From a checkpoint of a small audio frame classifier.
Model: 12.3M parameters, log mel input, arch jasper, depths [3, 4, 5, 3].
Training: soap at rate 0.0028, 12700 steps, batches of 64, held-out accuracy 97%.
Data: trained on Morse code for random letters and digits, with fading, noise and interfering tones, 26041 training examples, 31.2 epochs.
Rows from block 11, named by matrix and row number. Rows with one number belong to one channel. Each number is 128 + 24 x the weight over its row's rms, rounded and kept within 0 to 255. All counts start at 0. Numbers have three digits each. After the name is the row's rms in percent of the matrix's.
# convs0: first width-11 conv (model.blocks.11.convs.0.weight, 192x192x11), inputs 156-167, a 11 kernel for each
# convs1: second width-11 conv (model.blocks.11.convs.1.weight, 192x192x11, transposed), outputs 156-167, a 11 kernel for each
convs0.45 100:149151139110075113194148111171097126112113073126138090114110107145156125100139130179151104129098116160119110123121124116105148127124092152127141094133176131140085092161110131143094102128131116110087130098132142167161110124157110120158129098119105126122077115119148139125086161154116078086162166124110108186108123106165118091115124067150085143146144120112073137125140109124092133181078123144130130
convs1.45 102:105071140091118125087110147129146106098112122135142123163125130121125124155137149103125181138157127167140123149123117183104100116163154128132109168129106159124163130165138134148133129094069120137076148146136100142113134112134155094080104139107136172100099180140092188154067138095113139151141115130141148146103134139157104097093154121135129106116117178113168151133157143123113096099125114097125181
convs0.46 100:134137146132109149117175080152165100141111148118133118102143087152141100134110142113076148113124143085051121149091092142132097141127136089125112121136121098162129099144136100106153159132125161145124152128182115135117135168146113078119143112094144095163131109144150124150118115123129143112151117118135173132097101125143165121140137139124154123094136150121113118159149123118152116134109133141122071
convs1.46 099:105109144121139140112143135106145092129126138128162111133121149149093124142145121142131120101139172141122126140141125081144093147126122089116131096115106085151179137130161079161153142159128088165144138128087148145171105106130125133112098173148179083102103115133118130082106173143165149134145129144090113157090116133147119128098126148125111117142092124145125090122128141180125118173120130128151134
convs0.47 103:142115092155171114150112092115164131162118171131101139084139145094166125135090096163157130087132152130134170103130133143116124118179130117132122088132132111110146146129111114135152106103151114129128162139096182137085118140067142129114131102119135173118114131098124148127122165135130134150119130099121096089154104135174118123110139111113162115133094095129152117141116072139162129137095163183125105
convs1.47 101:140144141110131127120111180128173126119137101140101134114136109121117157135112078118134118095186115114113158079146160102087143095097108123152110180106138151167123159090094100119132162096145117132135137108163120110119106138144116138130120156098125140115124120148084139119129139153151104148117097118103121090086132120118123103131106104150159116171166162145171155098168138096093111122104129096129095
convs0.48 103:094139128110133077129171141165119138126122140136099173158131157120173108199170120106116102109110138115114156130101131108172098137177122098143125183103114149122155147112138084146127109100119188140148138065079117142150093132128129144107083123126139117137130120110136128122148142147110109141143108111115163173142178160195116139111118139149102166150146099069082155183127160130138145151113135146154097
convs1.48 101:117096091070173158143110120156153143125126150103173100101109113115107141119128131115079117115118113102146156093153140146092151110158103113110103141050158098129111136168114143143086163114115124140098164154139108124147134081069151116104087156110140085145136143135147142152113126136118102128118079139110136129130092111118110100135119100095076121120110130127130163148149093149126122104117118183121124
convs0.49 101:118109132139127153108117136139114137114134050183114149109122097139139096139107109104132115164139114117166143143132113185102116117155131112152123103109058136079126112130142128117119125169108161155147110108118169145116152074126110091092177126138149124089101125123121138110169138129137136114151118142140149136150165110152136127112140113112150124108131077102147151107097095113130141118120101142136108
convs1.49 100:133145096117124116167158114137173135106131168150147134076109126084146151135089132162099094108145127099119119099166150121164111129104104112137149104089120140164151129122107114133156146125160146165132117120158136122146182133107115157129150133174127123103107167125135119137120158123160129153120149114113104132123173168111117130145176117122170139114127158118143095160179128131115096158150143121134107
convs0.50 100:121110119105137157135120088147132103136075119108137123139129119146158137117119098122090156126147147090115137140116112102159134150116133139081162118109116106137165122123119092142145131166129154126140131131165123160106144093096134151163097108113131110107167102137067084149145098177090160178102147189129101114137134128145139135114131106123114153120120105135127091099147150121136105094142131159130132
convs1.50 100:127107082172115164118135172135116108124122128165118115104145114106106108164136117128161150120134101130142165132130130112123124134099159127071119068115121144163099108103089100167112104168143127071100142128086122109148120115192123113218120083125152137109143133140163129148129144149163142181109123112173116135084103095120142144134130153134166099120112134122132169116130154152103133129145125104156139
convs0.51 102:154113119124112156130092162134117152090118116127129137104155139151075134124132137079150136144156092170150131138121100098117108122123107150134118109101101100151087150161145116153105140157153128124101131162126111111098118101134114132132140108115097122116111152161164179129103116082134098149136136153115096118135120099135116114110138151112134125104112110110101162098106122146133112127137159126125129
convs1.51 098:159073107135134118123148105146115122120144132123126154120154109135168120105112090115107144165133132114174135098091135150137135123166160147110139145124126156136163147114059135185052182140152146098145136119142110154103110097121150174131139144140103122127156133107139094173088102139123117113176086137129112090137124148106120127126128130148187084110128124089154078092115164143137104147097135067142127
convs0.52 098:122096133152116134140122131133144085109129130175136105113118130167134118164143094171098145114102108135121125128134126107113183138127188141132124139107143081107138176151098109162113146061096136164100134132137114128180065121095079148122105076141085155102160104096113098140132143156145117128133138129113126117083185115132120126132149174147128080153089181128092167125130140133122144150139145113098119
convs1.52 098:129144083136137131155095148145129097166129120113164145112124101119141143132105173122126167113122121103089124109149112132089140177093155116138135113176134113141149139165137092118174171119126157071076091154129165142117126100123127095147094149145128136131108100163137125155132126149118113140122112164079119099116156128145134103108097120140125131146145175108143109115111090127115112117170119119161088
convs0.53 094:127133097116136148126170064168133140117129104130111103129111166120120101094103139147102136148106096151167153189160122118151171091155127114140138109122141186092109141096142135160068166118142160138116117123093121127139128136140157154123090109101139107193077099153088140143138099185102195104123162145158141114173154142143094147083141139176170116148099079146125106171152105119139115122083121122122094
convs1.53 097:104138099049131107145117131142131132137135087131099100115142113113145108110171181109116141127163096148113141149116147092133125084120134105174133071143148120105117169132114148092111145133098126152134151143149151142114122103123134147144172125161100162109143107133109168101135129123153097153091121117160090111158137126103146132156122171115081148110128176168119128087116129132072101090119127155160083
convs0.54 100:097125120123084073146104116153116120105135137120091118106136120166142122127145098141187158121119110133141130100141166101137120129100114139127080118122139129125110109128120140112158123141066141146126113138182101143128132090141149119157103147121114143147134153147099102141130164135166154133118133129142130136147121122168128133131126089137157104131143107162076125100139165087090113083158120190129151
convs1.54 100:091131154133101139119174134143154131122087095104182076150099163107152113081104108133102138107120127115081131107167134132150167123145155143161115147152113135128140189143128109156139139130134087078117143141081144110111151149113104129092170131124149122107138108140142081123106180155123124127141133096111163106075117129104139083141118145090180102124132135128111089146124086154137114110130127155132098
convs0.55 099:124115123170151162118158125125140152140130111106164124126102117125160141107133106182108099141121139111108116101141102127129111069137122130107141135148109099136135090127091145051144132112148131128129105120127144107138122130131110123130113118103115152107114133157131122170121137120133139162126109133147122154123133139131149163132134074127141140126108134118132149135107103141116155101143162131082119
convs1.55 099:096133132093118094138106113108135106162110138177142131083172146112134176090135120150141097094163150126147181159086141106160118121175128074147067172095148155141116142126141167140144197135135140124125080111124140182122151110106139126127099106128134146117098111122127093115150137108146118160124105170127143114108110170089142087098145103168122173110170106131099180132151124065143123057126113168141169
convs0.56 100:084137089160151162126116119127115145110136121126103133140153120136140145127085128167146123144128092142123132130119134136099147136130136116117113124096168143145109087140183092132087144094158115088122103162078173125118135094148091139133161154139136120112112106155104081152144103115133149118156135094178107126156118153138120132110137124104185134118112163141150098141137163136122147104113103105096112
convs1.56 098:142138134102159108138107118148129167177125117109102093139192121108108089134146135128134110117126142117114121153086156160113163120119142153127122163109052171127146069145142129082126156124100133128107112137154119130092115116105096132113138090143118117106088147137127124096121115107132102128134126102138134151143120098143128151134130150124085100138135153134138125144142131121152138097110106116140110
convs0.57 099:160127104158094128104124141132079123078142119191118136109119109161105098120102137131100099139132142103135116158098104131108138131138095135129088141114139119137131137127074111143173081116120136153131120141113133090165161110119123111169109105112099125125152117100113163106122106078113142077168138097096151140090128095139137137139126097099135149134105138162117092121113113162151156142117088116161134
convs1.57 098:094127113130181122113143126092100153150113136134137157109137143165141171109163159117102160132139144125117111150156107141122152184135129154144108062134130203107126106116144144108112131132121074135108120124170120166145154153114110141185148134137142150122065130110108173174133150158168111098125123145116178080152143081116135120122094162139127136146141113147137138087078088126114088111105144163126157
convs0.58 101:151132126126120150123115135111119123173122110150122142107143163144155122114118107155134158126119131177116123098125152111110159128088121066103094111133154157146097155150092138103111177151137162118125100109132114177122132112132129109140127136124093109084156095160107123129122095122161150132138100148112170088133085142131161135138137103108132163126138127145140113108138145098188103105122175073168137
convs1.58 101:137122152153144134157103182112138110087133098113192125174124151126143142127101148113108125126136118135101123138133156107139176138112121148107125113111184145086151122153154112124115154085102105113112155133154106112169113148104166141138130151109093157094117140150108141126150166141072158053175168119101128131156171124160140081106133123130113146113150118153138119049126113133119101113111127097120100
convs0.59 100:169117124126121132131109113108134116130142151155094130121136145107136067101156163159142110150096108153147120134128119105127132124132115144139167113077110117146136140114124177123113126136139085145103131110153141142097149122112137110135142144139089075169169111134136141117109138142192109126105187138114157118101111092159125099131159157126122146106167115114167129114141090123177070108082123095147137
convs1.59 102:106158110120125120142124145101099117132167132109127161122163123075116133173085140111082103089148142115134090100140161124150109152116121121166093088124116181137112125139153110132157133127117112128137159116141151125117175139093140113145184118118083095140145095178114159141121134104142112108140145111116141113140114114204081134125092124135135054117130163115090147133114129111151116138115106140157108
convs0.60 100:146115087131095125088087152183074155088117141139108133167118124127085135098112141123084134117115137083144118129189186147108162115123170131115151093151142078121142103131132152097063100123086100146141131121113147116140092117145128117135090125102118130154100167162158140106129095154136111110144169113110114174108128142160142169131137167144132119108139131142184152110130113109074127169109130134115098
convs1.60 101:102124145096160166139165154139132167137107152124097143130157166130175091132120105121145145128191164136120151151178120143110177112120110130127118121119047141093138121149094134113090128126136130173087090115134104130127114141124114159154095088111117110112200120173109157173128163135103119132128128146148169162182095133136123101159111113100082130086092126138151149115124148150149121114107142133090113
convs0.61 099:117134145089150104155163177127120165144164108178138146117138118103114131167131104137116111104079129091126112139159166174127165121083114161136117124078109126132115114137117122156110091115110108180130101191115169140161115113108150124136133126156130129092122134129140133155169102119165161139119122174157131104174123123146121134131120145111130119134141131146118067131116114129149117124121117149119135
convs1.61 099:114120076111137105110166148130154144129095108135167086158115121087174139144123085124105117138063148119145157106134144122109100100114128130128134156107082142118109130116099096114172128137125120170088153133139093151164056121131087180135108133155129115133105130173148115167131135126148136134094111127114134118093086150080143122102155130108150167146157090114106118121118174136133106117098109149138196
convs0.62 099:108107125166169169102175120120127163118112107112153112091120136119154170122148109143111130119111159132116100122123136140187119133140097134091185142117156116130139124145122133096138120128121110164081133102126124084165124119143163108133138116125108141135081140130145135121137159092121134105124113139117150170132152149150131103128125144118110134123128132110133119154124149148118154149133117119118097
convs1.62 101:128144127130150106160142122127138126129130110127113086123138152133103117133123124147178135129139106126124116113113153153162150163143121116091133153141146129164133177101103108140130096139101091104162145150140153171144138120158116107136142099108120111120144116137182114097114092104122116128165122149106158141104096080151117107148122103134122163149141094133125173125164164108158103144132145138161147
convs0.63 100:141143099138119138065071119093162159136107124110130140163133137099137144092087111125142128087138125142139147147113143171104119108144112120146107144136112159109140141119095138151130102195140118141099117119173127123141117148157114113138106080165085137139187138119155127108171136143147166106149129098134068149149085129115168139135126133126129137103102113129148156142097136129095126144148130126148118
convs1.63 101:128141152109129178121108152109124101099079141157110134122109109142124079140102139106127075118117097161122157130181168092112105129102126115131105142164110090110127191141080146127110136130152148151169117132137072134123141098132151152122173139127130166151146116077110103154118147105121098115134106132112116105104125152150107126119109086117131110118107148168112149043147147138169168145165147128162083
convs0.64 100:127133136122143171123076098122129113133087133156109088104123119137105133115112111140155143159155100120153134120107132125088101184132095155117109135096126090160138121117120127110111170111128126140128111119123151165106159165107153127086115173156110120147130151112147096068168126111166113144133128114110103119138113144137107137150137126124106185151073147126126126155139166112148123136136142132122146
convs1.64 101:095085153184124135108137146144129162121135128160121142117149119130133109103142114174150118126122139127103132078153164089115152121146130105170088110164128129091084149155103115123099144151122131141114130133096145131134156095113156121101117135158102130127146121107164194138130148127137122121136119112140148147165133099145144123078104124153126137101109140109092118117152152169123129155134131200129104
convs0.65 097:131139124121131160103096166148130144103133130164088105102113146125162118107138127144090133110138115085124119116105099154145110104139136135109118108111113128146109141129148125144159154111096131134126135061098130137143130111156098101129130132102135152118155116143089095120125091137110133155089110172113110105096170146163115124147127126100140128091128113149149111118118160113127093136118107109124138
convs1.65 100:128138155172084114132154100126108131163136126098138131158078099167117146106114169072124117149088167153139168171075119118118134105083105127148132135096111128130145126120138107157127113089150126107125096128152125147131097159132109100138132099089114119099115099134138122073128135144112163092153076151172131123153095145128138165116116126137122150150125130152136138118132096135151108127132122122127142
convs0.66 100:146143148138076131168129154100120117160097140120125115093176154130160136084125150155123123121170146133088122143160127142135134123134155158103126112154157158090124125121136180141132125111139120164150123119120145118143101134119164103074151136121163121128131165166149147078157132139118148150132110134151138126115169110133146107135130151090163061121133092091121162125134161141092134116177191135156114
convs1.66 100:169111127114126155114156117099126149156116103156114107115134162147122111139118187130124127134138128123154160132112091105140176097180092156137139103160111100121111128119145118110187127160136073109170106114109142112174111141163123149110151123080132120098132127097112115131151106158114098165124162093079131124123142110132117130166139142117148131107074130118115108094181146104115111113176129155111164
convs0.67 101:139107129150117132107174108105123146116083143106112090105129142144194126125124107111120152089142137129134086152146084110129194138139124094133165108143127099144125100119113134126121085116201129088113130157178126143103108159140117162163105107167108127072140083114113129120122165088116159141125164143115109134128142125199115140132148131139123153090150144153091118145086102146120117138149129161119148
convs1.67 101:073130119133130137138159099108134101120126154122158105118114145140129162159100142153129135094123141133122131108144132153124139101150104136136098137149161107139129173121131140166144118108139122169111109119145156149155126089162103119155160147096153152131111140150102102128131071104111160084107130112109105120127124142153137138163075110094112126129155116094116171131149078136093087140148117111152141
convs0.68 101:122170113098103114127143141142107129142119144103124175112147150146076104139123153149099133165127126128104131111135100143144146091136124068136139074134161118114139080142138098132092137109137138139162135149099116123100132114099146101124137133114117126112146115134100130135152158113179143169122155136140157137103154115141131115118117135095159112196114115149093114115136138109087156107097121118134146
convs1.68 100:107156120121139114140143126130136123109135158129143131090125117158144152159136066124115142079150129118144147127144102101101143087110144125069116114135125123128146144071115139112107142158147154114095117161079070154148146150106122091138162112147154145113137118104128113109152136079148169112113132143108127121102130179105139125133154083110099158141098091102136094132166124108145067147149128181051150
convs0.69 102:139134095132106122123097084103104081166151101108175145141133124132134140116105183155146144142165103128099110132123138117138057128119096134161150120111137150118148153155106119146123105148146138083103159151142131110155139139143181128108103165146119123111131120125102164127124162154135113181107086152120103119119112147168135106147100120154087136140118136135105120070113136071166143167134128119157114
convs1.69 099:096111166118193112110091135186126090127131136118093092152125144135124136129080144157113108128108175152138142140123155129107138103135127090143160096098167111141139154135120131102110092145115202110146150128116135142137126101109127123101147121137115130091147115145159116122149124118126113130158114116122171133139124094123134121086127089110112112092103107154113118129125131184134073136128176173146129
convs0.70 098:107144143120123120143135108111152069132140146122093120170165122141083111118167136137148126127104131109135153111145129106147138156166136110116156131108145141100129152147164154122126189130091132141132129095105150126127128124146124128133111106103125150098148124126107176143124131148159093152121137171132147117121125157136156174085162111105092139135128149142131138119098145168119087155123136112120114
convs1.70 101:165142132143127155137159157086084091153116062113163183079179109102141137129161166084126138126112157085101117146125098127153155107150147176149153136135126129129104146161111127110133120125140170122155126151115121110127133114152145130131094076111081100062161145187120120136133108140124117164115129160132177110108166139114093099114124064177132160170133132135105119129114118131124085151098126133122118
convs0.71 102:135111139107123162125141111155156133123136140135140111124121140105135117117126093092079137129150128071147137115130137105146129146123115141126138127131141143153128125136149115109118131116116122088135112102143129149075136132137193175128124145114132152106113146112141130135113158127136071124131119160153064148158129136132118136096131151095169162115114108126147068098116106129107126112132079148109125
convs1.71 102:132102199096133131128131139150150118134072144087102143106105127131114136173155160102123140112105107144137126135117127163121131114116118093143149110135112152120107153115121163156142152110140105133125108103148108125108188121090117150132121087142141145152121113118154127141109111150115126104093152147142153109111144131143099139100097124149135138062145123161140160122165196136143144120099128141097109
convs0.72 105:107136120085111151126128139108147162148133140129141106093129124126160061095163114062092122102142142139128130182144112112166126110156151122183110140095100103180165126132144106145132107118125137140139081113156119134141104179129118115121084125116157172128115121162073136103142176101105106099127125131076086135182135147114131125176123162125164071122129111133112154107132126115111136143090154157145140
convs1.72 103:150123167115085120108121139138106145081144107141159120103137118135112111147163103136153146109159127149143165106130114107122094156131139152111117132137137110111158132146097151124110129146090120147104151130118084134141125129169118130150114127138106133149111162142118128100095117127090129132121119139069131086148114102122124119159177141135121083144123123153153114116097134157131133103108171121150120
convs0.73 101:105187088155125126152154119128160107096123111139109126125113160152087155091123124087110161127086118100163099154147154132121103134114135141140136164133160141089129123112108146139116110141094134120135129101106121102155135134166093107139102089105102136131162143151126152119107142136177170113115131111131135117161167142126144138105131114127150135157116121131147095117113124129151141107095137127134127
convs1.73 102:121131153124129131100114159116110128117115101109059115100133137085120107104128109141136115169108136092131174105153170140148114124096134135099123106141119119130112127137075154113104155153130140104123126119126111145148152127140118156109119110115167141129109103185102144143136144139128147119131127137120145142157170111123151143112130145135128117167117135113131153123139113116088116109140158121178163
convs0.74 099:158109101119165104096165140128113163139109162129132152115138109165132202131119158106134164137105141115173111104112119095127134106157103155124103126164121157127095114116085134167147099134099151122098100152143155163150089131111158119118137131141094156121107156173095118142122153111133158158100153147141135196114112113155148108109111104126152100112140091133133111110107123140127073176156163125158113
convs1.74 102:124120115144146130129123133119144124118134130135119116116110108153093144103130156139137134111144066143113082156089115095116158168149119100120133152123133136140173123174125114095133142108120116115147110135131129121112133163096166035160106123118093116135120088133117119155105117162110090096136117126099110126132103151166117132157178142105133114162150150122125080134117124097151145120206116113116115
convs0.75 097:144140120095131108128138117104140138158132130137105123115181121135150113082131142111095120137134129161152166138109135134101120145130090147093132099164085103164119108137118112159132068099119167145161153084082132166130114125087098125107085151147178106114117119138158098125106108143133094142102126137093121145163115111139148139097166088089087160148120132109098146105130104133154132131088141139129148
convs1.75 101:115149146123123128155139208129069169073129120151149153143092128146142095158159137154138109136163100123168150111176137118150156092118090113116092152120035158169111125136122144095159122138126110153143147108099114112136125181146159142130107128100125106111103109147146129113140093182146155091116146138104107108069142111096145124147138122099118166109156116114120151108113138132134123109145110119112100
convs0.76 100:129097114119117142113132135105101112108123142106127139112105084114103130132102117113127130180111072134166128152112145149127101130105126103135112132141109125125098130120093118154130142099137151117132103146148109067143135176131129116166118147134142118132088148097137162089158093114099128150120112124141133148143067107154111138132157106135107153157149109135124101109109135114115127111095168140087110
convs1.76 099:149123149129123163127136131141119142156130129145161116120126096130140093071121136163164181116146155087113151172127149177150127101074106106124153117150118147107124136168117109127152094109110123100150121157138097165170132085143125127135139126102165195127125144119158084101111085101096158142106129109105109133180112136138138079132162124164142147122107132109132148097156126130129118072178134167131166
convs0.77 099:092152116167118134138142136107107145119136101126145164113128130124088122117090139151125149095150139123114171114091105131150140150100075130112131160092140122141130108086137114095144184081104166143134129141149160050133164115169153131126105134129129133145118102130091091189103110109151106127136125111084116097151133150111188129163152122104133126158138148143124146094140110142124131169115136145111140
convs1.77 097:136114137102168116150153124139129098088099159112141131125157127144180092151149130202150139152135136134122111124139179100107127081110147108194084146138067120144158118138138156140087117086167133142129131073136117151129137120138110129139120150139120126160135123128146116125150118101124121154123075142134132078117127086102102123158106125089091101137118124117124149157123142157142150136186113122151135
convs0.78 100:154117132154053081145107161118125141124139087151114158146123120118148107167123127138109094140150101110154120108115119077128162105109140151141130132093103133148126168151150112143144132119121068114108112113100143083120143102164100104100155178147155085098164121086168133165143138172094113135150175120136133083130125144112133174132123096091106139155100120127100138134133054170191096108089113109090152
convs1.78 099:161147116114099119109150127133136110166134116113126102145125070179118124102101117099115182123115126110139138117114108135087127121109120125120117162087120116148085117144130130135156124128134128123153081166129090104081166156130061127167105117089157188121144116093135135100120150149108114132139142137132109125136141104101092156138136094083138127165134208121130143127106123137122077126156104145148114
convs0.79 103:149154103145127120109143101150151131144122119159166103116095087113148161145090149124171135088126116076148159108147092123128111160100152110080171127115153114125103125115130124112125115134174133148144129141162105151139135132122105121148119103135118149116134109083138127142135140165114134140118125098116131145140177092125141092079135119109138153111163108099095134108124113130096138165103168176138143
convs1.79 102:135109160073095132150145154151122109112129111117089115135133094104114107111138115132134109117133123146103097112122132107114094163151136098127095091175076132137118145127125158129153166114124147103156154120169146161160128097113128098083096102180107094096120132123196125099132108138099125114110129111150115130103135135143147144159089178158102150092166109161173136113140135101102087129146151111148124
convs0.80 101:104118149099155136136127119146139136167124142107131139119155114067173146139103117126148104112112147133141120144114142128098145117128121095150188121144117134143162083103137088132143124182150162127098145137126120117109101129120130125137142150121131115071110134100139079171108128128149088142096079148115134108175111127146121146154103098132160130140126129124134122120153106130122162107110101144193163
convs1.80 100:165109106131092135143133087129113155097112108110169130143151171145114138095129136135156099109129114142144121126140103181102142121148143119109139139132146132108140147160081129085118090113197103096148148137143094103120079115096084155059145129123134135128072126121146131148134051149128125097104148117153165126136109112124151081117158125129168117105148145133110125127129130121107113123185118139134079
convs0.81 099:133129129097112153144128124150102116155108098112160146060127114126177168120061093172123099140119139171175109112126091148112127131111109149100130123132100155102179148128166094144144135125097163141119145122146149123133135106162150099161128115134127137104112130119169096155156146103141115144148150102119134148144140146119155130112142095172085120113168137150123139128107136107120112171125140105076142
convs1.81 102:092135108087112133139157086145125143085139158120097114114129097113119126097105140112135131096128125141117129130121163165141147139124113122126088152132110148099133140104162148104125130097179080153085198152116118114107126086158131093101116134143066168134093123105158113126145133127114127136130135178141143072091149099132128099113150162111085162068101125105127154075119165149160095111144095147153121
convs0.82 099:129160136131167123102101143112170144136153135107177180105089094126131099159048138106119124139134091134133121160115126137116112129142129141132112150139100098200120151126137082116098155132112154114138131125088114131143123134165173091102134121160128092141182081134149114121102126121117162129182109137097091166118109122155115167155157154132123087145110116142144128098155089106103136103130129161108102
convs1.82 098:131145131128141084199123138102134109144114165170143146130151079109094109144117123155116116118157107162087117117119154136153159112100147111129115107143126160100183131128172109109135135122108118089119149098130133080147147171113137142126090136118104120139144128132106127153150115117132109116140130125135107098086137143162132123118144137110125102157091143141119172117143104117119129146149135103125135
convs0.83 099:095127179088164101150141149181134115090131111121099153115127090107134103118088130111158146148128085138155138070134168151120076166119131107154081112089154118124119134148135142126109121138114103154123111103122192151103094108172140089128142165123118068158116150140115113166104117105107098162118112160133140153097146141109143128140133116103077117095153141116191118168108136151094139146136160128114166
convs1.83 098:152143133109131161102149105132151142090143103136127163136101148120126096126155105097125125141151146114108099163090113132096126123156178123142110122125137124128088145099129089064077093140123115102125141146161146080126095093109153106139154144102118139119115096120134123065145101143140093113142138130103123135117160130163095109173105124118174131113114137133116149126135140147140139141100135129160109
convs0.84 097:135083122140082110150117112121143129122134158166143099108132145109124149111066106117125113110162168161127101175164117156132102113150120139136134128124131093141098088196113145098131138090145128108183154106088111085097144177120143173132096152091121153121135144086100123112137144176067127128159153110132141087143159163173102140142113154136125135113175097132141091169142150117130081131132095153147092
convs1.84 102:149071093126174117167144122146113143121137146135092162149118054143144132115113132118105161125130100113154086084138174125152132125142122104112102103139142107130165133099158150140110133126091117146124133130101120147143161124116144118119120134146115140106145093119135101102143182116106115145109124129090115106110107102083136199132087099139128173201099135099147144088126104134090105080137094146138140
convs0.85 103:125126084149130125130121121131184154094143133158097131167131079105114136091129116116086165145117150131070152116137145139138133119088139107114118134118125106148075163145115113162101120134133114124123162124063161148169126083155137108125136116135105131118084111150169098127097097142151144146196130121106127154131138131120129109126137118098143107150081122137164106134111097147123165159073068112133154
convs1.85 101:154117103100124083117094094152096158183116091155135155105158125121123145146104110125123126131185172132124139106142113146132163137150118156085126148159147089180111106101130111136142116138072128123137115109122085127143176144165136082123120085114188138096149101153143141135126141128115096139112136146116157138146090144097128097123127127165122164096107175090121143125103172142164138114122110096112154
convs0.86 099:107122103134093069150199098107142165118145118130143115146118124109097132116155167135185072147132136150143114111125146129126112137146138110151142097116146122165150129105125092150084106138121139111129121138064109127158190080109123117163115103108105156134139115089158135132095111159132161141153144133127131133128108129126156139143123118135126095151139164067102136064119122099138115133138154138119159
convs1.86 099:118116169150145083119130174170132104134065130120097106108118123109095112123125088109104171130122127112124129119109115142075143098150137085146157130115150168188136114113135131115144142108172129087140104110163114154160168110137135167113173142137136135097129126130152127158129155117070132157129183120110084117144160095108137159080134083110100167112143113144109164155104146119145137104146113092102116
convs0.87 100:131165115119142136115128132103127139122152117120103144120142093144165093116123137120176111154089127121128154147143175150132130116130160112168089119108155107110102105112112119130127117129136149149147079124172133196133137133130139098117137140127119125092114166177114129140087135121153135142144153149172165132134095118169108120115151105184129145156118091165115158084121100151118135169122146095153147
convs1.87 100:133132086142159131172143109119081119106131124109132112116079129130128128141124106129203134123142138138162178131157144172122064168120114172124125129110109120148115114124140099158117133143129154136094137136124121104147162171091142159165095097125124122142156112135122130128080130124116129144129131111124122191093059125108112120084148133122184120141116131127123160138081143147131152090108125129135164
convs0.88 102:134137074114124159127142132126135119137128122118141113120091145124146114109170165134093114118113115102163136133136150157116131119110148158117139135097131158128102135126160097133104083136119140138130152115143133156167094125136127146118143104175121128118139148164114111170116128134115102129111139170123100132120114127156161124121115141111136162076145145113139132156139127130100128128148091181104081
convs1.88 103:172132121120107132128103126120113153095128154109087138143133139132104141112113158109127114105145109184138137130122158109085116163108108124142115122133145118115178066180109116127121093109141105135132146115161103117123149148115132088163086116154150126158117161113133124087145071114101126092142160102136157113147112067146116116153142104147152140111107122145131114089101153127108148128156130125158135
convs0.89 099:093127088105143149183125111142148125126141110171133168127068115098131100133077105140133114134164102122157125128116097145125110152102125154094166161153126126111124154104140138128103159150156117135091155111116157106123112097107126165131135153086083125105103104104124098100143123142136140143102124107144114124089128140108149124151138114137095162122151096160131149161122117108132144112106134135124113
convs1.89 098:127157127105127127110123129147132093124139101121160082088146132111171120134172130126120148090162123162133113111135126114135119158088101123129123124166161133105145110087146162158145107113142131181134164139141139099124161129140137107120102113165100149114121127103149138120140136076106090150133102094181119140114132123094144094128115173137087121136159093128092099174136111127137122128135158097131120
convs0.90 099:132184075169133108116135121125162108137136094137088103140171136141138119091172139134150128119094129118098153178111148126157119153159122116132069126132119168147116132119114110143166112119116111136160124139132141103143145131118172130125085140154152127131118124073132143144107160150087163101051121134169107132123142127158150122091137087115154127116090093130166118145138124066140144174120080122139134
convs1.90 103:097162117136127081111137095161130153108116097153098148157123132101164101128107101131130114145169126102137188131161113119115110127083156136158128133132158125141138089159097153131108110126142142108145109129148156132137131116114087139133152125149172105132072139146121131091116137113118139113105139142083156158150120103132130122103161087132115100167123172090109125139129137093140147127174135114096089
convs0.91 100:148111167114146121115145125131104121114120161121134139107130121146099162101139121147121100094159169149149124166118135119134117079120107107159137144128141121135092138177096127126128132185129105117131113152103121135134119141080165126094125189123126120126136152144155129158139161134125157148083143115146128174086134078110132076109133185136163068117160084117131137130088113146133165091127148173143144
convs1.91 099:148148101113136131151149091132134095173141133136120116168116129151079123128121133135143119129080141142138126102120145107110139119151154143142179161140122122167103119142107109097092104124121109128086079129139137107130123131116159148091114090121116104138170092092138145116144130122083140144141122095154123113120129119099193133124106137084132130124132144094131118103094170086140126189138135112144102
convs0.92 100:134160138107136089198103099160145133121134122135093144157131141126132156127151104150162119123105153083106141159171143120118173105129151129129151140129125061156138147133111110138158161113129120122118112191089134132119105105168154126136107138111115131141158143142143131120135108142134138145116147144108130169126149165144153138071140081119112100160136161123139118119140079110138141165117082112119128
convs1.92 099:111110148104168120153144107161146098145134141108145127138151121132116102127155079145141117092140099128123126113121132124155127112141099083157097118157099097107133086092098114157122132086121132142126129132073115150083099127111109144161147109140172142145120107125121181141144118124095150136133156146171140094108105133135114134114103120119086109145146148151111156138118110140113140089123160136159085
convs0.93 100:173153089161141178123153106137112118146151103150111101094112115126112164125151096109170123134149083133119161111120123106135122122124127123110155163124134137128136146127087104132120119131117145160085105138093108131124143093165119114151175144123154076102087194117128106129085136098133168135099117118111151114126111102137113171151084105109176143118140138146123132105145113086132100149161164125167131
convs1.93 101:102121094138124105128119170183113149128146101111181078182129145122125141131088165102118157116107095151143118107100106176116139158138132174157131179111163089100158120136138129144129128107154103075160133123128141087128119124213135129157107115143099135148141140152103120135175166131110129150125126104144123143117157126151138112102159152109118122152119115135168123110145110130144116082175085130130142
convs0.94 099:140125102118098133139113149113111123087155119111110130102124148173133133126098150141137124157131101146137083091112108142118159142131128130149114117109091099175134122137123110109125156140140128123151144110101115133121166097102123113144140101150160093129103167134129066119138152126116153187087143108115123123159089077128196114122098094106145151153121115147096151129106186147087134175155125145102129
convs1.94 099:095117089103155134105123134105130140092123132110169163091139091112162152121133133160139066123135139116111166118126106114146114108158086120085109137111101166129143172136132105142125096113150137105120129140161144130145158106103116130138167105092114071133111145134072139123137117103120150135141062169155124096126126113141129109132124107122129112146150110139122173115103117173092167130145133118136129
convs0.95 101:138124107147108132120123103124138129165139166089081145129123105104145141118095103106148150129147095092145158133151147139111181115145140159167139171134116120126161092137087122108130127129065123087139149148117120136112118099137119138154128156151145117107107093127131096128097153177145112119170141104172167122139147102083136142125144144093135139138123143124147122120107126115109121177113184095110155
convs1.95 102:105100138099114142115169121151187105167130137123123148140131110103151138161135098129124147141072133146143167135135122175116138131136103108126140122086117133121139171080163115128116111137151110137105161134182153147100128116115142111088140159067102130165099115123124144128092089130182132111110135142108131081151123141154130112138077145143159132114099112114157101100099139131114173111142154125140145